config = dict(
    arch='unet',
    model='spectrogram enhancement model',
    dataset='drum patterns on synthesised drum kits',
    train_examples=26041,
    n_mels=64,
    hop_length=160,
    input='log_mel',
    win_length=400,
    task='enhancement',
    loss='l1',
    norm='batchnorm',
    activation='gelu',
    pixel_unshuffle=2,
    widths=[96, 96, 192, 384],
    blocks_per_level=1,
    block='plain',
    attention=False,
    upsampling='nearest_conv',
    init='kaiming_normal',
    optimizer='soap',
    beta2=0.99,
    lr=0.0015,
    beta1=0.95,
    shampoo_beta=0.99,
    eps=1e-08,
    precondition_frequency=32,
    max_precond_dim=1024,
    merge_dims=True,
    one_sided=True,
    adamw_lr_other_params=0.00084,
    steps=29900,
    batch_size=128,
    epochs=147.0,
    lr_schedule='wsd',
    decay_fraction=0.3,
    final_lr_fraction=0,
    warmup_steps=890,
    weight_decay=0.1,
    adamw_weight_decay_other_params=0.05,
)
Rows from block 3, named by matrix and row number. Each number is 500 + 40 x the weight over its row's rms, rounded and kept within 0 to 999. All counts start at 0. Numbers have three digits each. After the name is the row's rms in percent of the matrix's.
# conv: 3x3 conv (model.mid.0.conv.weight, 384x384x3x3), inputs 216-227, a 3x3 kernel for each
conv.184 114:532516465552488501602471483551461466451550534425561573482446614471491502488433428460481547426480521502511433444515500516489476503534512508491490545511507521443519473464587537538466498489479528491490500525525546443491437542486477415500477556470526540438585436451449525535485496473557494511479492520462535533495552494487459550
conv.185 086:514589590557463482535445474541532548484533550528532534474468503472467478485477512405517369466565453454466423618509584590572572528513521567475566537477472487490548416418425503490447422494434464606562553562511574546534467502450486473516523467496502510570553490526546498553548523499478452548500512489543535509542482459536507540
conv.186 099:640498473510495493448477524484532489493553464512486513451502510532511529431488523460530524494496503441515469486449506600546448496492459542499503493489481495477504535556524485483588430502487473513487536462509439505543461533538501485472575524499536459501521507429530530511488469565442483520504496553529484412531505502498517513
conv.187 105:514421414482522486552559450539559460499503519451525538494568578465543474499460507514444575491474544523425530460627529538517566462474514503541513496500518486566519482595515478504444493456520494397505472478471542480504482439561543522490466523498483464577496525498492515507455529484467496470462525490503490554508492454553481447
conv.188 091:452553508506497440485539520582480492474509501496538540490532479495504523467498408433488507523513519508452484498535504490443494539534576516515559459521509462451498475512456439516511534426521529477513600539521506504477490490522496565562510521548527493465512498485487447547544523452464483506504552547533527530535479461470481511
conv.189 110:507373493498580499469425531485532551473593473492514473512599424514417498488561533524461501487537480498526505517521519519448497542513482505440552492481512500546481507630418543493462539520480507540462500543400466463541520472497490453554543496456516530510553489516492496491503606424536560410458549483470568538492481534510447542
conv.190 099:513435512504543490510434514528525483501480542448544500567418585444490479450513430540439499483513471453552468546437440478537433471543480509572496484434475551471515528555530493514514572489481475444534514519492502512479511527469588518450464451540448478501533530455515461625500481546472478482548528492412519454508469533503525483
conv.191 091:476491509530562492559466478503498500447498524442458535498512496524467457528501479524506496492489454522538521535540515438494514421578540470538538515524562473492510571493443560478442514444475591455523526509513626526494473574456547476524494515520455520418517485579465500497450487486490501545453364498501483544513519525580548516
conv.192 089:433489536467466509465504577477486460516530466529493425576507555536529562520437501534560528460524467515495570436484397576476508580473415443477523500512546521522488470498496435476498441544489467461559490498503524497564476521524459535550518477539426505473449519548520478479439520477441505516426572468573525569594495504574524514
conv.193 092:492527499454493479538562452545533536519478501491474573434476440487507469515507497443445559521491439515542527407413440548514535464557543509543442520472529533572563479460396543561487514561447497472496514569512479552538555483548475431503582513417490439467521502492474500484534520482499495517484517541536484445522527482485465525
conv.194 136:466517512525521492531446563464553452531483500500505443547461519511479459479427557536488533596417551404633393475499519485537449578435522473522484494493511520498474496526462525572475508442514464529434503494490505508498510533462467485535568432531455579452504486535556512484488515498471526473522456532517491535536442516433582448
conv.195 114:512517552462439482539489491563495531558496445442506505521500414483534543517464534488523449579487529515472514626472450509528495527506477511470450466475482513512435508481531520539501517477520462516485587475493450517508468545518504521453627480486468503548479467459529568478503507490543475454468522527425510475449480522494561504
conv.196 109:451515518426505540541519463523520470571547504505496581540490468418440502478527555533544506480457513494505529453546565507530490525477490514486486489526510500525462526486508616519412541501482501482437501455507510552460446525573418529573526456451501505540373539565520504496476456554516556454538486437529469410446569580404518507
conv.197 100:424469430533543524496504506510566536521491510533464525449505541523451459437484423552514457546450564488494485434480460526456514537492523464502518485544499544474552488603563502501489491505443489464506450450520492505478450509468521468466456515515479494499553504506472578458517544510525449542484516466494455499471554516558509484
conv.198 113:479518496558502551420476506508524499496501444565483470551455527526491448435530475485493524548471492486511503550533513523494460516553470531461499421469521531477501438585502463539417478485512464542491537531514517506524530496421502510565512467503484552436500488502528508455423493516486455532444532538472477504546460560477444554
conv.199 097:515565465447430505543509495514473507561542514494501497377386404511551554493516511489521491510455489499463490452463488488482548562534537511416510500498464533519575442404570472486527459482452428498477443438481465522513501520480516465510542471471525526400489499497523534487461410520486415466523598465520500510548550473493509504
conv.200 090:537502502491513519496507524440460446526473477479527509437412449499574527538518484496492470519527556559576532512452405533449542494523475524540509507451367524494500521562534512597456476460510469460469462525473532498489457487477506517513481466489558540514456500520493486473533523470502547476477480520492488507514492474511536447
conv.201 089:520472507559502512588510588474492531530523501491430522509512472557504542552557431511500460432464516458527429462532464514575474475465497564524510555536494490546549469409504508449419428430432562459454472464518480511464569484546449537467525564567459494524513527443491475522498481497546574401546499547566522473501483523465535452
conv.202 084:500491518542499535491553578540499475473442478494549522518542527518509471495455523474499484415487480426426416494430428460488494506487474536525551510486488505498566397479463479517498377415399459515570479502443491487507583532505488490559480408518514411425512492600524514526592518514442489505520531529463448524537544503508492552
conv.203 091:503489489483494409610497579477490484541465452471529471510556457492503542547520441549541521399474452587491491509497493541484495506481478505506528510539536454543488543464529491513564451509457556543532504537472606498509495475549471504497500475514566476538476514501512513564504445545545528485473494513540585548483546485512523533
conv.204 110:489581499525530507498462574499526500511491520582493378506456554451520522461576601484455501484480536506516524447513582526544466549529458526488464516502438536486442499487511510482503472464570492495490494502585455539583550484529536464425434466467472544513589472403575482400514468521527518444508481449492468505479467517540504479
conv.205 094:545527536540498466498438575440473489496484469462522509482445439506522503454409443498505492475495497591495508525444515451552494582527547571487500488481488412468446532490484447498501570526545449532524508443476537435558550542487531536559495469497476465475483518531536560538531411477501493515511526506456499472459452405523454486
conv.206 087:468489496489510508521489484506509512451447455506480476493490462521501586470577523529458559520461515553517586517488538499523512539482560504479506540544492473494395510527479540419505433511460513484487494495501473457447472477464502515540538533506498552468500504443479483440547444472535500525418428469491540522450495429468491455
conv.207 093:458486500430494504535510485526538524544542514522503453510528574508527559503538538551502472581492469500510591471445473539539483432495421522500500482497498505506425441532449652517513500526564480450511551524567441514499547500470416461393468519443461417450511456529523477394443481455614506552509443515507499546461509631484511461
conv.208 080:513483544416499463508471449499573454494462489519529507484491620518562589525529530496524436542576508476496451520477454499442469513520592483549481472477452523460490475414566547435448513501539522466527488464510495493533521442542471475502503474449501462512472450446568599506495517488507438465524474468578411551497442567501548524
conv.209 096:494455477556514582443456533523496556482435489545539478522520523462444415560472526471471531496441477530433500482505493572493433484507492500515512470541532530541496473431471423487522527451477491441499483467548491425493563533482533536478505550519450500456506518546476552533469556429515470495456513504508501480478489551512528494
conv.210 093:450478449458489519499477491565559560516516550540513478518567502493473497465515545593560490522453490514465509575537510388435487494502382472446517477546496510563481563544455500463492521477478528493463545484449527524505491556532541496505572420539476583467524480451508474483456459476551523459534498517462472504517510533525522506
conv.211 085:515556596538563507423480461470461471520526524536516511455495508530487506497532501475481438460420438519467535573486542451530507534431487569525525488492482506534489524388460511437410549493478506478488502480455450510462460526535505507494524539513509506575511497492482515458524552565523561507562552500515518463498456472497535484
conv.212 102:467508480485554527529480514527576576490521503511496497507546547513483414605499497461504415387474482527501484485510548511496489544545503438506561517548488439533508462520529501436463557493421468493434479520518540526487561509467544496478469432460531476477484457519545511448495504516546507507477534504456494486528532452526514519
conv.213 111:501485493474460507493500443475521520531521540512492537490472485576509458539558497521576474585458452344499522496515500501486503504499497497450499510511533470575528495504478446550534471507471407528551536515457448541524503448483509526487488462482486461544541481512445516525474524518480527499540564451482469506535453500474557554
conv.214 098:586430468441433486459505513459454442498522512538501471444408497487416460526562471504471533531447493412541517490507481523441489470451491553497511478588514536458566556521498527486437479468490515415546527449437499514448519587513542522540507568526527618471551541505437505497547490525516512511528400498461492478549557463583524539
conv.215 094:470551538473445436518462507452469495534534489496539518469459479516528522505526481556467576539561560493485468538443535517528450510536553449607502445467545533460516532502440447570470471491480534516494467439421504475458482508499469619579483354561477473493511521459563495539518487485431555515498445527478564530550409458492492498
conv.216 093:518492415462537506513527494470480457560536509536483524524539479490500501530577596553506484541481462528546544559531504527524508492493477379473547495489536433542514464495539500501506452554511475533537530454459522510541467483494513494493537473518578467527500466462484445446461485526513516452549486521428528488513529516504491497
conv.217 091:497381538509540487588432486479512554521514510525496502480490528417436428528541508563500472495499518514553529460456458484507449451468546465498547480477470570457470489518461442446571451512507501464421501484465483474511495520545521462553590521464596475469407508544451510535504507533521490485493523505414482482519509436502526523
conv.218 104:471502526492539496467492542503499505525465534375538542501518525492446478450515444503521523517476535555515444553506540454517559528397427522508480528466513490429485464474498513484454526459487491478572484446493509528491510495465552520454568484489564458543482552463551453503485531461434534521474490530535485504470466519514505456
conv.219 095:450525592504504545526489414471564532543519493498455515546482458500513470455569592513502510488493557475513581516507591559498530518456537482463475493468557491540399494475481487477503457502495534526479462506468479481504518494398510464522563483471556544568548517555490485421495503448490452481470544483542474556502499506512514473
conv.220 087:466531455538487565458453465501450463534468420493518494486547515423445426567544518444480540530540570537473436487507500527450506528546532495473403460438494503497491471474518506490510561523510532527545524535583573483502508506439446503434444490463511520492512492503488560512458464358466470449480480497541535517471557544575485566
conv.221 108:550518492508524415487513474512468532479490503453509582499525539522512466496482537463568510575523415506553386528477488554510488476471590489496482439492478454506529536534487538509536508505403518546503533524469454541424481495476459507559483510562566442492553466471431483608508478520452470568452489594501505499466462512465500528
conv.222 090:451503505474466453492491474468457481524585504454428447445477486525525572519472479512530548562506515522606536524497516514555460374413382515507467465453511518485474493535491480456475465530528514482499481432530474555539474445504566487476538438502494502487477560479494495455508491515434452465478463505522498577530560520510500451
conv.223 106:525460483521513512533426495521580495467553475451499489471482510533436441572475573520504432529485479569497412485432574513486464515490509484559490483529531499479499441511564457476496491524580499497503519532440601450449513523469504456565462509492495426538464558525484525539512541466449535513499501489524491501499490476555513503
conv.224 094:445506485554504523446438502574495545517480453528508509578522549364490483539543481478489452525525484494516526514459466473496534509470436469502521466476488459485458585511541492536530546476488595522484438478492541476522451432513471490504481503448536523498481534498477487492519493463564499470464529494540525524406522499529510523
conv.225 092:444439579516486523560555488489458515464469496455518549570654495447451421500392447538559447465471500505478456496502484468489420479510526466526506492510391526534452515487477474425522472457510470484518446454514563510493460460499597515604505516506454457484517485513512529499472454486501527460498540539531525505539486475493455453
conv.226 101:433507378445512544551466528483476476544496506461542521560544501526472486449467511537498508527486480529428473510488489483423400496478477477537459497528464565497526465500563495472471543561441406553442511506446537427514579456533482507528563571464478512438533505433444481473498451496504493532465516525511569433533521522502449546
conv.227 107:489451545547549473498523485467479544467500540534494510510531420519453426521467458507565474513490550568481467618468470437549492543470494475458545486542501524513479469501551492531490546469480462521483521457495538511443523517508533469503431549575536556474502428544418563561468514561506524502459490493496504473571465412467504521
conv.228 097:544483524496480536549507510519474582465502547516469484512516418548510488479474492490512505475454465391498490472439536531495514546566513528491511493579555481466520459544408558484556461407486543502502535454551437447474471570487519482453440463499537450462531482524600534492495472510516450550585524482518479502525505446507537531
conv.229 091:499522510475507521544457509545500516547513509489435450484507438493501533389448479497509491526439534481524515569573511497428484481550425482489464469505499482575519472464504554508509430477459462476470500503501533454552495526516491472562564548512491549505518509495567530505513437476475466471487554553528491470507490474502448557
conv.230 100:513443520545501501422441501521546525414525507572532474494469374565467495512496503550521534501473492494553531498544489548530456593502522464503544438530514425508569559498422501515488562518422536520520530542516516519451509522482520496505399537600445476484473482544473522521501505469409519538432516555494482538514502483530530493
conv.231 108:500520519521509449419547561568499467458557564508485527508523559419474549592511481521494487604502407585588458500546530487535446481481525438551488476493506422502567442466509492528497547557436496496519537512514483518527504488536534503459523517508454523536496592461455405533454479541467499519473488514549548467512460536483493573
conv.232 103:539512532508465521474536508551507517528481486494481480464457508477521421502521538394567483512510454449548524472506444575488462490502477546483453482505561514432453523484472455485544592460494509511497549506461465508453396527565467448511545447548525476472533489542500497486544490475492496444518514526506503499500548496442554490
conv.233 116:493464471433518474522543546526535521486571410503472503566474526445535480510435460472573480553463544432498522459453524505468474541522422540436541521463504467495460479555493532444586473550468505522456485527541496498512499478524504463473533477498431505558512516445519481480489467556532494493545457541481457518497524478519431546
conv.234 091:430413549469596476563454525506486465500446507447511416551538485480503525566554516487537566554491479532453529436470524534464535532552496439446484475542515503600510544460490444458435480426482540467479527541516523452509503461506509564517569532494460417484490551503554573571477494388500496558504517514572497527520522572502501548
conv.235 089:453428522529510506516514498491565522488446493473505436511522517517519509530521492521468446546529515459503511542444459519530537545528506466542453467452520476477472568514463484476500501475526479501490568472524544527556537481511459465440381522418503518442530514482495521540431575472404438447510559552473519515564495541537467506
conv.236 095:518487409453436459561520540475486473523512547474406511525474545501537520517490392508499508490546448487565458504476546540488457512451463493495588490527536505522500420495530507486436476487501507471426495517561573538451510558458445472530471506546502542486527447530551467533494406457482517519456502533522478514437568578568520489
conv.237 094:576506460493497511402487494477461515490515523535508540439523551547507525489476424509544475519523525537493467459519447509457534581503462535502605466462430456515534447506580502546492565494458477473485484463443487592499479500473545497575461529495514511518476529478511572518474485560489488480540503584500486526446484447531559498
conv.238 091:457382522500506561476526558531507422471490448493478456544581583574518524461507495544475492487524526509516526529495474403413373548486440450514505547525551474441466475577478563550475552544549491428490524489552475480457522555494458553492516501508512495427512509461474521454414551392505564460492519512528519518505454532450462431